From a checkpoint of a small segmentation model: encoder widths [64, 128, 256, 512].
Rows from block 7 of the encoder, named by matrix and row number. Each number is 500 + 40 x the weight over the matrix's rms, rounded and kept within 0 to 999. All counts start at 0. Numbers have three digits each.
# conv: 3x3 conv (encoder.blocks.7.conv.weight, 256x256x3x3), inputs 203-209, a 3x3 kernel for each
conv.23:565520453510493429509485475467509432476506477536449506411501485478458492498410521475582548514508515485473497540512527529511553519497532470506537545455532542451495486572502436453551526504526
conv.24:537488532458492524490522475529502441511518510520534589576503613519496488464501495499522530520531525533473439570514492517540436553481505469504478505500508443500533602436549501516554571487501
conv.25:509477504493472454493514565505473419490477518583462495484540521505490485523496494449498532499581511530487434470510477465491601482485508521476447451489486490400503445499439522546484600476493
conv.26:436458439533499475450452526394522491495514463539547519458553461444499505467450473507476437511526478484409482416480532548513467521449496519515513486562456568534511537486508492546490469467485
conv.27:554695588508494565554484502493531452491454495544527476540504459478475500532463530528471479512546514529577507460529475530483553484498443529559547520520508518492590483515519515494493504473493
conv.28:514468446524555476451456492430506436543472484468497583474464377522482495508435497540526440450480514487576545481570497486433488464448581510488478534481484517459498439523435429476449509536505
conv.29:555510490552435521488455462510481468442453481470492517502550517509563507487553540495496515494445495516491463541518436559500515491516512434481479444542478528464504490474501407452467488510426
conv.30:482479489490501472552399444493482471530535433549534559507440438450512458506490525487541512464488477445507507498479520474413437440470485524519528526491466519486477483510464500449506511493472
conv.31:467455403432552463509535527529437503501441439471478452491508537477502492537526486576497480527436470471477473498514503533413489526428478490522519460544479504498473481557526573472468518524515
conv.32:527496488502502475500494483470548420507536464480505480527473496482489537519410497440546490511541498442456502538561528512469522490439470497518490488515542470452386502503517509497443503481450
conv.33:547494538502573478569498456468535448570524607458501456485506423495558491467483462550587540467443501504590555490518472473440463520541547520444495464500540489469549503518580443514559546488530
conv.34:486514555532498494432450450529455452498468576484503487531465373468494465513556525511471425471517443489483481576556460497448564515466490518568547449496488466501519502356433506523457467436477
conv.35:490495465535533443530450520440491437437451518387476514536481564484510577534527577484498466487448470511443482478503447476486536471434445457473459498498521476542570452441488467527515595426493
conv.36:537393456481467486472464445517481542548545426517445498474492486498509491468435450438486505526523471520508495533474431537466435576412462475454535513505528523497451429527546476509531529505529
conv.37:469547457475456460461465470512506533534564486465487489468477479476525528468478464484473512461536499475531533431531479469507455499515541438567541490511511447525469550458486435531538447480480
conv.38:453584533508480519527476534473508464502571474562496485449518470441553451476535539521553451507497433507527519448480577461503381543504511545476515473535404537494434480490534436491472443561480
conv.39:507461460467529439536492469493464486531553433523578495470459481513504481486473522544531527478455470479456470547486455531525499474542433539455527524466485503534506532412527479450534510495433
conv.40:571526461525551503509467492452556525575502487556533506474446481362513533462525492516460519468500567477517507503415531480521490468556488540429522514446520548503537480470494485513532558552545
conv.41:491549406445524491474516438489518490525496464508501496480498426459489435472494444486493453498466448498478427500508556416490561496501507531478490496536443570574431510447513488452469497520499
conv.42:530597525537473545470470539491415529475563378446421500455512471439486439505508472536400514511467469520559514535463517515400447462580389527461555476486523462509486518506484466547552533499554
conv.43:531555618501531503621502468519565500586507519480563544455450497446476472518541454540469501513443501524472519479543534588506415600447474501489530439480496504554522505528485514475487407520517
conv.44:497366511574502547528469595543462419485487548441532484426465576565433414527528486407508566532518523504498481448499532492507459528466490449465520540499564438505473466453428512500511540464472
conv.45:488446455527469553529518494529496513487461472562428574498467445434490464458496445503582558531378435489461488489554530496518459482486494550523486522513507428458480512469603465511519497471516
conv.46:573486493517490463578484500656510467469531535504492468511516447496519493519486541544441451476480532457483473513447416502530500424476537507502495517519502524464487576519554463459452526516509
conv.47:546537426575463494452467461546547512522414555475429545550530502479462545523497487462450464490476507592384459558503472535466462549523536460533534515499536504502494525494459463446512486436502
conv.48:617533510527561500567531503519504503519501510473459503492529503559494496537465487478485482439468476501510463454445546499518506500536490440446528485394477446431474530455551486506474508443508
conv.49:440462496500486471495459502465537525462469517538445520484524577480572562513522540474459457480484506554492448398405502484448408537483417528490540480518493509495469532521529509481516487520540
conv.50:434425419527474453508485475456581434491503546548561495434504479489476486507485499495519568459504501474514504477474507409482475495482476456570494450483523418469506467579540455532523496519503
conv.51:476556573533444463408541491546514518524515463556515489491532475492471459486532518492578484487462533457522486466506475498502462461487484540545512522504497513478504511499557413491466493469576
conv.52:467485496446441540562487471477495437518487516462542490505466491480536463534499513467500528427460434502510546524542478486469471471533508426501503527492498456523452476495512412552490444488494
conv.53:455539476499463509549453374448472428474502467511513493537541527478487483480482489526496526502563507537513484505586437491557465550475480512468542499408489534545434410473564584526452469580497
conv.54:544511490522423489409476389475587457532485498510519460492440442498502481497532428407512488548610542544503445525545491490486556455490464455478541459436542453537560394424515593556515520532530
conv.55:475522563477548537518535514484544539526451500523523545508550487525544479487500440518514502487529530493470492517543450495477537484474470579532551524517510486525506541471445527506471513461487
conv.56:481456532495513499496435470480461474517555455561564531496430485463514495469529477487493499482525545454474532492534420491439467422471492507417427514545424569536505447452482498560569492554490
conv.57:568679603457556591381540556509517501526463535519515519467481544477505562451489482518469490551557439468543473454496486516479515387539511483515465514493550451536533500500493530511530523530487
conv.58:566538567509501510565426494445559485468479441463546525511505489532488519440513467511490503550463462445481485513491475489458379463506565541529533512517445475517486528494535468535534509488532
conv.59:398465405422525489448480413456513583536530595495500567493504558453484517552502457505521487509520511477480420435448569542582484511524451539568486544566576567528461546553563531518567430464512
conv.60:503457430476490542572518508576468464488506514484479586494462441483456508532518590451519549520486463387451510520536610446537503435463575470510509498455463410531566459445528454477514453487461
conv.61:520558620533561562435549573488483477474532467595578467491546489465510502446571533446547493505486452450540522484488551560558464493575478472518520501504479498500505399521561454489436541529471
conv.62:474435415517502441538434438467483469483484472550465468455517454486502466476485522518515532474527465483452557436527514486524462483543506517502498502503477533488591522537486496496521440471474
conv.63:419322440475411467488476470485561471539493473546499487578476466463455468473457463480426505504509499517535576476477526466452462456453531480498514498512486507500505475472482452505481485516545
conv.64:379521419495532453466512388510474454442493479462549468474498497453529547443480538480542588437471540487470485511493526458513452475446430518484563494519466455536474548481500483500477469442466
conv.65:504487413490498487492503496511519534585492517487580544426497500550519524506460522418529494488518482459480474449508466527461463545541475480550501463529536467545493472458546493454521474471522
conv.66:567514511536524525469455503492500521495429494497517440455503474528545510467436448469465503543486446526519394523415454552497456519523534446527435543493476481465573454456480482521459458500452
conv.67:354424480494458504408536483507504444559492446531554430481532501487476527476539478521440480555503500409486546500474508541431490411413520484526484529511441519530428474445476462469495491453506
conv.68:490511509545503460564485485506485423538567509563450551439545499456612497440507517552471463463572493481478491541503528408514419475464483469500526466419497469474553546507491453540531479525494
conv.69:488532510456440463525516410472456476491492429467524431467448452480489493492531526503515443487579477499500509514469444519562437525494480480501559499502559490542518534511514466575506471441524
conv.70:464582458434462482435451458471491449546488491568514476538535433514531504559462549528466548499460473514513542540561492482529538490415518542542502580482469486482491491426503471484485513499552
conv.71:525503503535498530481484540439517478506481455544485487519577557495491448505513507492584523529463448432527453508526519475484520459461543561530492487508446547528502515495506507471468453508465
conv.72:459529617490514494381585505494510513476499434512463401504501483499503454506505503537506498490542478488492494590543550427592446437481531503508507491482484561416515530484490476529493495454544
conv.73:400484400484469427488416425482437540517521511513507514498511398482487500505493425474504482479502445468451461469545489518422533461464501492490527458540485513472506492625502479494467465505509
conv.74:577533493544486469453527468491464521561572470564515548472500494452460554451517495551464473436488521495549523502459499527436522438502485502510559485544477513524522491407480489468480576553529
conv.75:493461453533470515486461533529431505501527486449435455523476443498467559480483468489559559502557475464416445431442494420495470394491324519533502466453498537461508415478508477497525531476450
conv.76:562492514534528501528496501521523463495510472522496495442447470526486502526515504437431471467512521554537560456475477511454519470478428516482484487479470514449489432459523519509543484520493
conv.77:495495415484468507493505482475480475471493522447473466460527470487459452558486373543509518508446506557561562479533484534482527483457603492541470465492477527547441432449530540446415592516483
conv.78:446509517424518467400525484510477526459506479500524495441545476538516528490521518529509507493490521455472489555464461544513465543485566501594519548510536503509482552445568497448490537489506
conv.79:500467440485513486503473481503467507451573411507509571438565491511522519476422504433555512442486522559481501527554449536511454425475486492521557487532525462463471491596429492530525457441581
conv.80:532527517558554508511524504542533490448493477436468521426431473487471417523512478518522545507436544529535526571574503488503529468494526515509518430498457474478459549564559501455484548528569
conv.81:610496566412581510470513537455479533554478446476463479493510443470492490490472440540585502463487493559501504603496502516460483550486485516524513452447485501517467469448448455464505478492494
conv.82:454548535524430548554471562510527513512485532498430446396468440554522538470493612511506520506436531464496506481499444457480493473495534541509471505549461504500465486490503514570470535553486
conv.83:575486468557509422539440338408407493484485517509506555555539438547491537545532516484485434488425477493491497500466510618375589516428557455556495461509538430517440447471455489434508516468444
conv.84:543535563551490437593543404469494501510450481506479472485477524487509490465555514492573434526442583480506457466554544536458595474488430458470474479522403502520555507545487542545512493568547
conv.85:362416399510511446491460411495491502550540520494486588523511514511493499480492540536518501498562537470425453490494468506547549497497428525512570519520508520492480507547487448452494409458429
conv.86:506433450566553540531556440462496558517456491467523484526485520524541476444528437523479511465493525467433518515549512543493518518424443470499503502458477444534482500506488543468513506484464
conv.87:478468423492550576589572421503527550505530432516536444455479500430473480456538450488508463521472522476509492500536418518499556535545490502479551506495506584496512486517433459449525484502484
conv.88:490526538559500528530529503547479474495444455461518459497505493472466525505443470588572505444479491479465495478485472486484435469602448484512477561485616503482505523472529526457511514530491
conv.89:442443524486477546514515590546491570472464490469515539474487554479438540522494431496582493551505560537563508483517514561494465465494456530487570520500499532505471533505510521464497530495457
conv.90:571459469550525528515538467491525464495476464545526540569565473511501475579444440470401393545469519490477515542449424511496528450518488516565528514510537498428443475490428508524493523464470
conv.91:549548425531551503502480490451457534546502463498416447518487525524511537567525483494535533518452568547460464501491547491468505476514391494512500482489462521539481518500427541433510525538441
conv.92:508550520537516498422502462467477424527475500523523551502519564541583427529534486529567541453379523489476503482550533507482475503502530506514520541530451475461415552482512490498443475499511
conv.93:430411447466499460455495446461569443501482516486465524481515511565516499516508528509437487476489557531475454571518427525488559483472497446428484448502457509510468496517421479537477502523467
conv.94:484511511473469511429391580510489502564495494474519605530485508446469461508449474482499481447453475480417481593486496528539547496516480500521524468514505510503480461480511570544539484450501
conv.95:470530524499529460535507374459475453503534495481444417485481451459557475505543486480507475561409480476529537471514481545464547561460522526456459520504453460498485457453542502513491489492538
conv.96:417443457510531468488522612507532579589563453506553498441510446504566511528490521484509463481494587561542464457485687487510524445479469466514537514540471508540478540511530517496659520558481
conv.97:503484614506457465498498526457517474514457429480487527512462483490500494481509531526478488518490462543519530565488487550537525561583540522499452502509540491501438466437418465449403436404466
conv.98:556551524511475487572474463397567435523493552520495492484551514542493534520464477525555522512366504487538491479580535434492451469461576459487528515446552486469437512537456504467522500585531
conv.99:466565483450486515411558493526488490520540485551499550473487494466498572505491461498404481502490531467419523471457532477492387507486375473481507512505483478428479514466519552485482498491493
conv.100:468494591472513539470412387495491501496549525581485522453468474487522490514553483500496550475558451522495467499461540497473469495482512540459452497476524533507472437601541522466528531530523
conv.101:478518435482455490496538578532475488452511466510534539532587538542442502554448457514542506503479492506508526460572543471477506489497514549547553524491521493455412543486554442475505544448486
conv.102:537440494546570557575493469568553458506451446566503517431458488469515519496430495480475517457470561455501453396483467477446494494436509507488449523466437500438444495532519514444480516516532
conv.103:498563478516510507531542438470519490444469517509535410547517437535467435527518472468476512551477509490451422492446405511497438406528455435522389474453465475472441463538540516452526513443471
conv.104:403532349432575476486580401479454477458530504467541445511479554403483565507491549477465480510557506506598457509437482486493460445473508557464433546508417552589473534498511539443564457476516
conv.105:595533438453500570542508565480549410479446536460485511534482564508493507530509467517554555611484482498498541556533497591493491520517476459567530493521498505488515492435532489570506487434550
conv.106:532585466505554438585516471512511486499508503538543368465546409464502422454464413482495570521495485493512495458518521541498513510468466529477445466531447495485432507465522448443468477530494
conv.107:487522510514520513484511501585457492502473452545468464549505563572508483485458528506530538536551458476476489437557506560515462508516448532419491511538481442523490484492517552514502493415546
conv.108:512451498537540427509556466484539515493474517480508493454517441520518440532553520491469484413421539516560485473523527461449512541469417531511516556471424468519527395509519506505453485454516
conv.109:536495615498491669549559519590521538554473511528492484519451518495474509534507438521521510492584441476464473480534615500558489500422504501469512514511505537523558529466507599533511506512491
conv.110:429544496468533424519458490528551419512474505597524455547540436472540481467484465495489490530441507508462441500464472499483432459476464497501530555515476520544537519492528497491483497433473
conv.111:467477511516480519578479506420437472473459453494540509522482532571518574522559574494483528449507482448535499491488477433469524485454512466465519560494497536478462483533507477480490532564473
conv.112:593594652542559560667598669533521541470538398452451465528471501481486464553507517493508521437536477504513503534497543536475508508534415473514556534527494511526520371493491450489476490481512
conv.113:495522585494514486486395505523460491481470518506380445518495496549528545572569610515531556466511525468508469562516610499427521532425402572500485490442547529489571422499473493516495514510468
conv.114:397474554465464504470522511501505552498562544458481523420506430539562467526498467465465515482512452486489549511537478515514517466484547512495476538512441556512488539479415489495515506538538
conv.115:469465491467522527514509491514469566475470383482520481501521463498502493515454590547491531459533481485479534553509542549548521532450497493502473500511481476485510554467534536410491487473473
conv.116:523432492445549473575622518507561466504497493523527537468513462541552508553581520553490500534514501498493522452509511425433498456491437516488452538502445546509463458529522489532468558473529
conv.117:505504512480493536507529594550529435537524491471473527518486549494476546553463449476440507456452498519476461462537529529507513493407575467492518527470524523518411543452530494431478551475487
conv.118:336504570412535601351529619527496468461533554488503485460502517439454524506540473534574542525536512508475469491527454515436502521484482586518456463550519523532518465531525532555517454493540
conv.119:528504476526519479584551442490548490487491471413547530419540521462564538450537575469484521517482520418374499478474532419464498459467498505497499480504537439514526438566564418558586467484514
conv.120:589568548568532508630567518451396483565539557480510584483486491431490516505489462495368453527452509508515482549464506456522434459496387478519465481531547451529486420445475515471478507543507
conv.121:484519542512497499414509468484520494496468464553534418487454351505433574520495466431580534541432515501514503421518557548473487452561456516503520464475544513506481503563493464460531540531537
conv.122:473505554463544470475543510447511465561562416520553575483512444512521529475463534536583426439529451475513547589586468496622488445517569506475441474484504515506478544499497477457526500452456
conv.123:470502449567483451505505450523465480489539452532565542482451485489422506524525518497483494517523492534524514481467515428458486507444527450505468468487463530505537558493445541519517502538573
conv.124:494461546454528481429476560511390459490592528537485438491473497539537538473459471513544501522519471458483459578474506489462446489505463539546455526515520503443521484479493526515521565488486
conv.125:503511544493518511538535478521517522457500477459482532482491449437561447538413524517565494501509478465441464524499490469479440464329503493540490558501441507367472510530509456492440403478497
conv.126:577498419527534539449434444480518552552471544475547526475468497541494522503511527499565518455468536458492481508521507500439545516454505512501483533521518411476536551563591462468505567532561
conv.127:458508462514527545581499438504470580506446538568504530512492518484479506527472549532586453512405483529526529566594431517433521436494509536567510477531507563389492479521504538485487475550546
conv.128:484488486484546503483510526528485481526507491437528489504498519451514483502483424523502533528448599488546476521437526471539510484513445517533500487509511533439417502599450548431535538470456
conv.129:450450452594491537460488566588529508518548428440481473516514440484542448486415444563501513533541433540491431424454457498471479583506549528488485527470522555521456523522478510561493490511487
conv.130:495510469501538547448488521511519404553530594530513479512484498463488445495494527467472525496511544498521529485465532552525531518537468450516461554528536475515491498503500409519472555496526
conv.131:507532442495528466464517475516441458448435429565513498530524516545549451449507479486454518479610466514426501474512511499484470553361468556549485526499462463444447515533521424503516518529519
conv.132:412382505490450452458455438479489554514550544560548496446464502477488429471542425489471447491452433530511503536446453520465450567524483468540476508482554521552464427445510492498482421411479
conv.133:524531520524507474466498497471531437482452406513523489521520521504562516467482419405398509471492484506502544426529525406521479416497491512498497447508536549476447364545497425503470559530480
conv.134:504429448526510499530476483538558529500494456459561501514491488525467456504536469525434506472553446523481564530532520423529488500485579489512558570423546546506450525511462573489541462477547
conv.135:436489483486544495449599521546468539446528528486460480498494550513500534461506543429463494451477438478498592507446523490503464459515510539531559496438462475439430411483558440471559488497554
conv.136:475523530500561500534459529500469401449447416534477458462448520524497478492410482531502541518425497544534503519480537466466464527451442445491475510491467481438435511532443474461546508574452
conv.137:442503452502521452502513416529445443482599551523529535496498419513536471476505521474633541447444407447548473451545505413472477446492468477529486546522508526494504461515513466534479511535502
conv.138:503473537457485409490500475567442470468488438494456523459483514514447475394544530504431426446487519507562511521493504484521511501502522486522521488518556423518487590478394462492501528534507
conv.139:455543433584461484520469510491491471496453506537471455470474464493493455479477479550518475446489488483529527473419504431420543430484536489554547472493510512412524527469422462474498527449509
conv.140:489517474537486498503550595451508532517575509486482458518537520491421493461564509468509508539471480480520514540428471465489497419417494551520529501448570398523466451580458553537472538504542
conv.141:401355434449429472365435462473489514478524512501504545510469499489484574529475456549502464511486481549479533486487476486475578434525373547500512501511453475495505524521487539475501494495556
conv.142:528390542509535546483403453535557517431437442459544490538460560569506558449503614480546516568463512526511506492499517478465522489449523539540495473428474445541488481475513445451472434536465
conv.143:465487449495490487416473396483482482455469470516447499492407521492545540453533547518530513467443451484490463384461469448533500499384470499496453467493541504491519524625533477459472511495514
conv.144:478450461519489423572486403510506569569519570507529527501467477495505493460481504492524539425522492501487490462515536464410583486483538531478570428488483452497544462418448503493520557465508
conv.145:451493357465477369449443403531543536462510508488519494484510506453495550534475448468525488517533523483480544482485409471456365514480486456508517495524526535502481490438541487466473363434425
conv.146:596529451528507492513493512465466547508519509456505389498450435475466477475533429433501545510565558534575504535512554455519571463522411543561542499465422534459440492461482456517515484510507
conv.147:556550495487508452426412436466593418492453487503538516504533506551577536497474467505440491512388544480527480439501501403522385439508467447492493483508485508510485552480488492474547507502536
conv.148:434445490499459539406501559475477459566549510496512471498441558539465545472538534415489478494524516474499499491570553559583533508564410476444569492497495495488526512502502421487559450413519
conv.149:475491504456522470444526511514600423436449460498520482632495495489458463515424475507474548444470537421474458537499536566532495421507581459490508476461459475417498476555508458465449531480453
conv.150:415383418432424581504454452501484517522455480536487453522487477488494550489564484473465538478413529472568470428506470508443503576495510504494509469517483523466528511523562492480495455503459
conv.151:450514555478525479431527401544544473523514545478538487478501460472518461518471484514472471471482497464405480481483424490494457428498443435440518534538432461550537418554447460437516465490492
conv.152:500485475476471597459509406437509537524548548511423561555464470480500445566415506483530496520513529456430551465528489507433527484414531537517545526509508468452502471531497498544472494466475
conv.153:510424459547483533485507461554520453523505476590473542435461485491526456498467504498449460486494534449514491496496450496474521475403427539508525496494452540435404512532530476436492507469502
conv.154:501447527472446567522496477436468446443460447485447552508424521449481489423448384492440529463579522422467453524488592488597583394417587512533440499506482499497448550454499458507380467510438
conv.155:543483499544480466511483550537562556435434516500466496512515565484475573481538533538472460544512501457534557519490486550479567546479515535521595497526522512579490502520548505507541505457543
conv.156:454543340477499457479498374556539520512477544466452478423571508477501557459461475469495507550508519453504527460500531470536561511515525527480518480476471488566510489524534547511444573523572
conv.157:509445459518492468511524423462526488498467466519503542431436427499521522581505536524453494534486471461426505512513458536456434410434551510494485499513519495431521534521490499562524463526455
conv.158:465566478518532496523551539464510519493579507440506550497557570444518495504495512521408468470488515533446462564461519561484431459496485477517508517550459481490460548451461438480498504496484
conv.159:485508574557454543544416468521474502466431479453546463468517500497475460497483489489541474538490546506479594552489537534416542467411543469595500441533440521462446518435445536462474482445471
conv.160:465473540498517406382459474480452496455537549489526404520548478491455544544577466508453454472463458511484487555499530471503466381465455515517508533469546510523481475506469477509521422525490
conv.161:507518468527478450566428559504514481529551536537523541463562514529549460507472554434447474465514518514509514611460539602474540520507462485500521539546505495510471565480485498506561524540495
conv.162:466548607465524476409494483426507521477494524414460432404530565509491566490494467450436499472479478493459505495597524469482528465509477481528510519459486508533455474463470435458491480518564
conv.163:539468459517549471516515419485463490537510432573495503509489470511517510534505481468425473463520564478525554497551486555462529518495505496555481541505499496524462495559473456517507511491497
conv.164:533503465537509453479530488495518431446454517473499537488500466453536515478459427547498526471501544498556511427454484443503491473466456541528511487501440545481455451481440453541442523480541
conv.165:418522548471461456435428485479495549458543524569530520506490549506497555501471528487504458511541487560564534486437496466558500482555431510520529496506501445523549479499496399457507487522580
conv.166:512528504499518491446512490507485581553479523489489468543519528522521529507481540568452528499539525476468485464421450463488522466419481510540506504503524464424536483536488473554590491485447
conv.167:609551438457451528447469401503559431480497530478503448459581471457490483501538420503389541548464535511535487535508418515488516483517456495566487488509565511571485429443444534482486551535492
conv.168:555443477497465465538432510499562522513472482517559454520567506536525454471516468495534552507508528494564466455531526470438540626487391509466486517479499473528522498518469476489476491495519
conv.169:529509526525510571562529508438474500519504465487519494417532500502544546504531530541500493512521471493463498463524492447518464458484435530493499511455479587525559524474578589487504465516492
conv.170:537437405465567470485474425538473471485555411528534480464402566474512435531417476516497511436485576484598488503477438438527561474503459454570547487500429483435533479472475504412480403546482
conv.171:501474531474488497496454459493488473498491523509490461490519507498504461442485461488505494538487462472502429554486464533521491440469413542569542534546519495453487442514506482490488509533553
conv.172:367531443482436452431575396575567616526591531512568560468575516539522486478443525499523469520518496483483492530453505567500470393588405530518456504526515548415508547521539498514532521535531
conv.173:605539509510460492527452576529601534491468481411493453519500543483546515467534521497550498493486568503544491522496465473467452466552423480497493473549415493524569418466442475506556496487462
conv.174:417553506423490536492465473564591485496417512482559521487476490526571505493481515499461520442444505466530530538478515477480484422405492528578452512496512546410519554425479381503463559526442
conv.175:473451459465464464491518494512435492517499456535537546465451430472509471500490499490530448474492476470506482570524428509500484491412481468548531455452463565462511507515464481451501508501504
conv.176:462481532450489549475591515514470577521483549505476492541495518461457577476537596483465481524545475484512489487459500462577476501483483499485545511419497512589452485514502538504536445490467
conv.177:456466401463459469454439470490552401548519421519556543539517513450513456488554478473448422592474535565447486550543509522514483556501459538467551537492439498539490520581482602601463495516524
conv.178:425458608498516563389465474514481432450474606463478480470476468499555475465502493544487493445511506497502512555513503502545591506548540436474412505541488574506537526562507523463450508495497
conv.179:485472431509454504553464480584488535486492464502461481470435501451504440450459500459471513523489534538491474530423498450554505566488481519463496495542543482518443472468551505520493482524488
conv.180:474492535439497527441564423520500490515535504518547556521476488522504522498506493515435475498472503440498474538484521473538599448508497513509454577529484478535500560488498569503472492511487
conv.181:421586626469548568536493631468485512491550529549522465445464510490521466478484474479469512459533422448450483506488569399494519500419529484498509526528507494499537551469496501487494489486533
conv.182:510590509502557494484516580552539427458479495443509506442470539468523472493511586496506477431480532458509486480501496424541519445500473497491625436518490457503506442500430449477540478473563
conv.183:470434440467456527539479506458524571466506467458483483433568496518491535547500511458491463465469455510484474453521540533441529472503564531519551526551570524560450389532515421494438470461483
conv.184:461514515538511566510492559476668422504444511505512453514455407524506514516496477433426473462507435478434513472493507509447517478540580511500526495455494409446498560462544422587487509521488
conv.185:469511493445495511567498470539465488485517502475451489533519469526413511392457501477471504497503513545590490527460460551516478429472430462480494493480485545560455525501462532457547558515483
conv.186:476420551492491490402495467451500597496465508497472523524511432483557488577527474521446446539492545503479477441446468497429605495467524535484505502499540499484464491542406514492481509438481
conv.187:534537637518549600478523674547453465471470509503554554487455472446501536517456517485496463581450524539451477516492537562533532460582486456529538471505473526516457502541489571478515523495518
conv.188:528534560493523479500505533526522473505449482522542530508419517505505474513511533461494492517479513452477534469526496514476492505502532523549479507514492513472492544502447479545483494491548
conv.189:568477497530502489659522482490448542479504436500498497464514445481530512456519470489503523583408440471431485554515520557508466451500513524489546509526515490494509573403537473452451534519501
conv.190:521549624473496556499503558497487549501531416557506534531459498439510488485495497512521460497527431534433533528505468548555523516572514515492532508488491497417468577545526441436438520500461
conv.191:444509451488500493524503606552533528515414447522486539482491494481496505427507465456539543487450536507518412484480502515465485464487399504466559481515498407462507428520489484436498522491487
conv.192:514533454529518431436463454528461464493481488476482515547536565516529526497488441446446478485456498467441516490444438552452522488540545525529519518500530507449481540480466560488478482432439
conv.193:427483549513515513584532438482472498500512438471492488470498523503501501482448470537547530455522564527467550482468492445548494564462407478496534519503503495503481549529500485559519500532488
conv.194:512566633522539530520462545444577489490471547460506437434520484495521454569466536429553520646436472527577483442528495496428508543595576533465447458590486531468621522533499562416490486506470
conv.195:538511501436531491497553510477424508484522479517457483480524506531494553525528526476451493472495540521537532557543497459524507535496457508534493509480454478425511453543499500489523525494553
conv.196:487490418520485491565582544492476455544516486491530538532552424467469506561450512536439486521495544518494439487536461484476534537496458484511450490528471522491546466486398580464545513498523
conv.197:532469406437458526466491566452506465467543507515501487500537434505487517502509493509487498443424537457466504526486471497514440503514428523486505442526537501501503497507509460481513464522369
conv.198:489476429451498421429449511485582465492461594548516500512508600522491516540511429505587547494502439515534495410524488453534529561532493494524485491508538421478491546496541462429406463458449
conv.199:526499620527483534483410474454496531495485442422423436493486484476491549530509535503521536471498528493558490498502459479523462494486525518482477499533525447451514489524494516472487446516500
conv.200:372474484496534536561527527510523506457494536539562522515459509461529482523529477502488479468487523528571463480523449479508522459481496467468445528555606444501485467560508486534520485491457
conv.201:540462448463489487473456472441536480459516437467531538546536451508533507495538510459460510461523428505493509486486549452517516466498487481485544456526518540526452459417433468483484472494474
conv.202:496530516548535497590508564505441543407475478452530536536511494543594495569545468486434496480604502510536481510529492559533480480478412517466487481530446491521548442497518545513575481506551
conv.203:474427529534498496530489519568522515496585520539455506477499410508501463519464421473489495470479498509542530512548533503424504446512508544486503537485522535482476502498493495450478437494547
conv.204:483482467432495516446570532484496472508457482453574534540437418400468444452529503479481514479477516485507486510468531433491509391510453551490439533479487538506423484524478486524601477497453
conv.205:474458386518520473579590436553514469562519502458579603521518455522507517564469455538413436462486482458499467522502394505473480534460514577533513542529497548506472537473451519501525526493597
conv.206:541474488508500542475526515519466462445505490522540522462504499438492528492529488478484522508483504507432521522456538491549482484511495480498523498504546539527562496424494591487462497544497
conv.207:462502456467563444459536442512512468450600467449516427483448499482466457533494444439467437503456502475473506431485502419531530495462533505524496518505520422496446469476531489455473513537486
conv.208:548532464503532515549500515472487460547517413491483535586518481535469534416461420443492457492567574546522485498523490481465529433514501503498484475450481467492574459462469444519445483503526
conv.209:504488431504488530467482503511431475435505502537514517478510478549481493488477551518467487434464523517453518450470567444477552570431478492497462547421520447435515500543511425492496487490488
conv.210:461499546517479412503458462551533514493537463505488438535512444540498481490460434499469503533474547512537464534431465635480534517492519538495469489507533482482432567505470522433466513518464
conv.211:469529502502539524584503461472513451507440558448523520506486455475527459488492519512543526464533494505475474551572485514562476539529500531530406500527446459491545508526405439508455483447488
conv.212:430463456482509447499511449512489532517500467478524504553444501471541517438481513447479492499488501534447444497559504527498507579481493501479458511539508517523502521476490583489441571500515
conv.213:523512508548474488505492480486552561559460442457499494491585494496486459453544496435536497538535509479487502512562483506518440443582519543563537499501496503496544557482495503503523533451463
conv.214:610542463508527534535478427473486509499481529512525520500535558489547504458490513545461466469517480489405437540441491509540537474378551540526493506533554424516474416538505493448463509462503
conv.215:503498554509515452552534551446545466474483445510557439425464474500514472452502510435482468495506495498507495502454472510462437499445515492538521546439524479501489466502508433541475419493467
conv.216:573480364488533428595569428521522521463535484477528483500509555454541461444440516502418463518492493543500444494458510444496462468447429521513575465524470461467522524525556515526480502462551
conv.217:627459455509459512590463527438528523479510461520521502461514497487480535482465551495489548457486576466568445463487508532511568476475497525559484515499516502491540470503479510430467511522500
conv.218:395485424481493424352439400493471510510476539512483461500501406452477483481457458558550472473551489498518480528547518431512461406528473493497467435586471491450490412424519531530521528463517
conv.219:473480542462509494464507451536443506468524516491515536470494534473434514516510489557500491443590445501549517516501495446507500427466564555474480510446499505439498510451499443489535530494551
conv.220:489527514498483510521479479425495553515514482441546449435488403545558499508516574498510502459482507468538524498459516472498522486445487517513488495520513493586460467543465507439486485511507
conv.221:525457478469515532458450533459514472479497469480496481481572416467487481472506463469554566530527538500493506527494495466482505494436479566569449474535469510535458444536504506518524516530508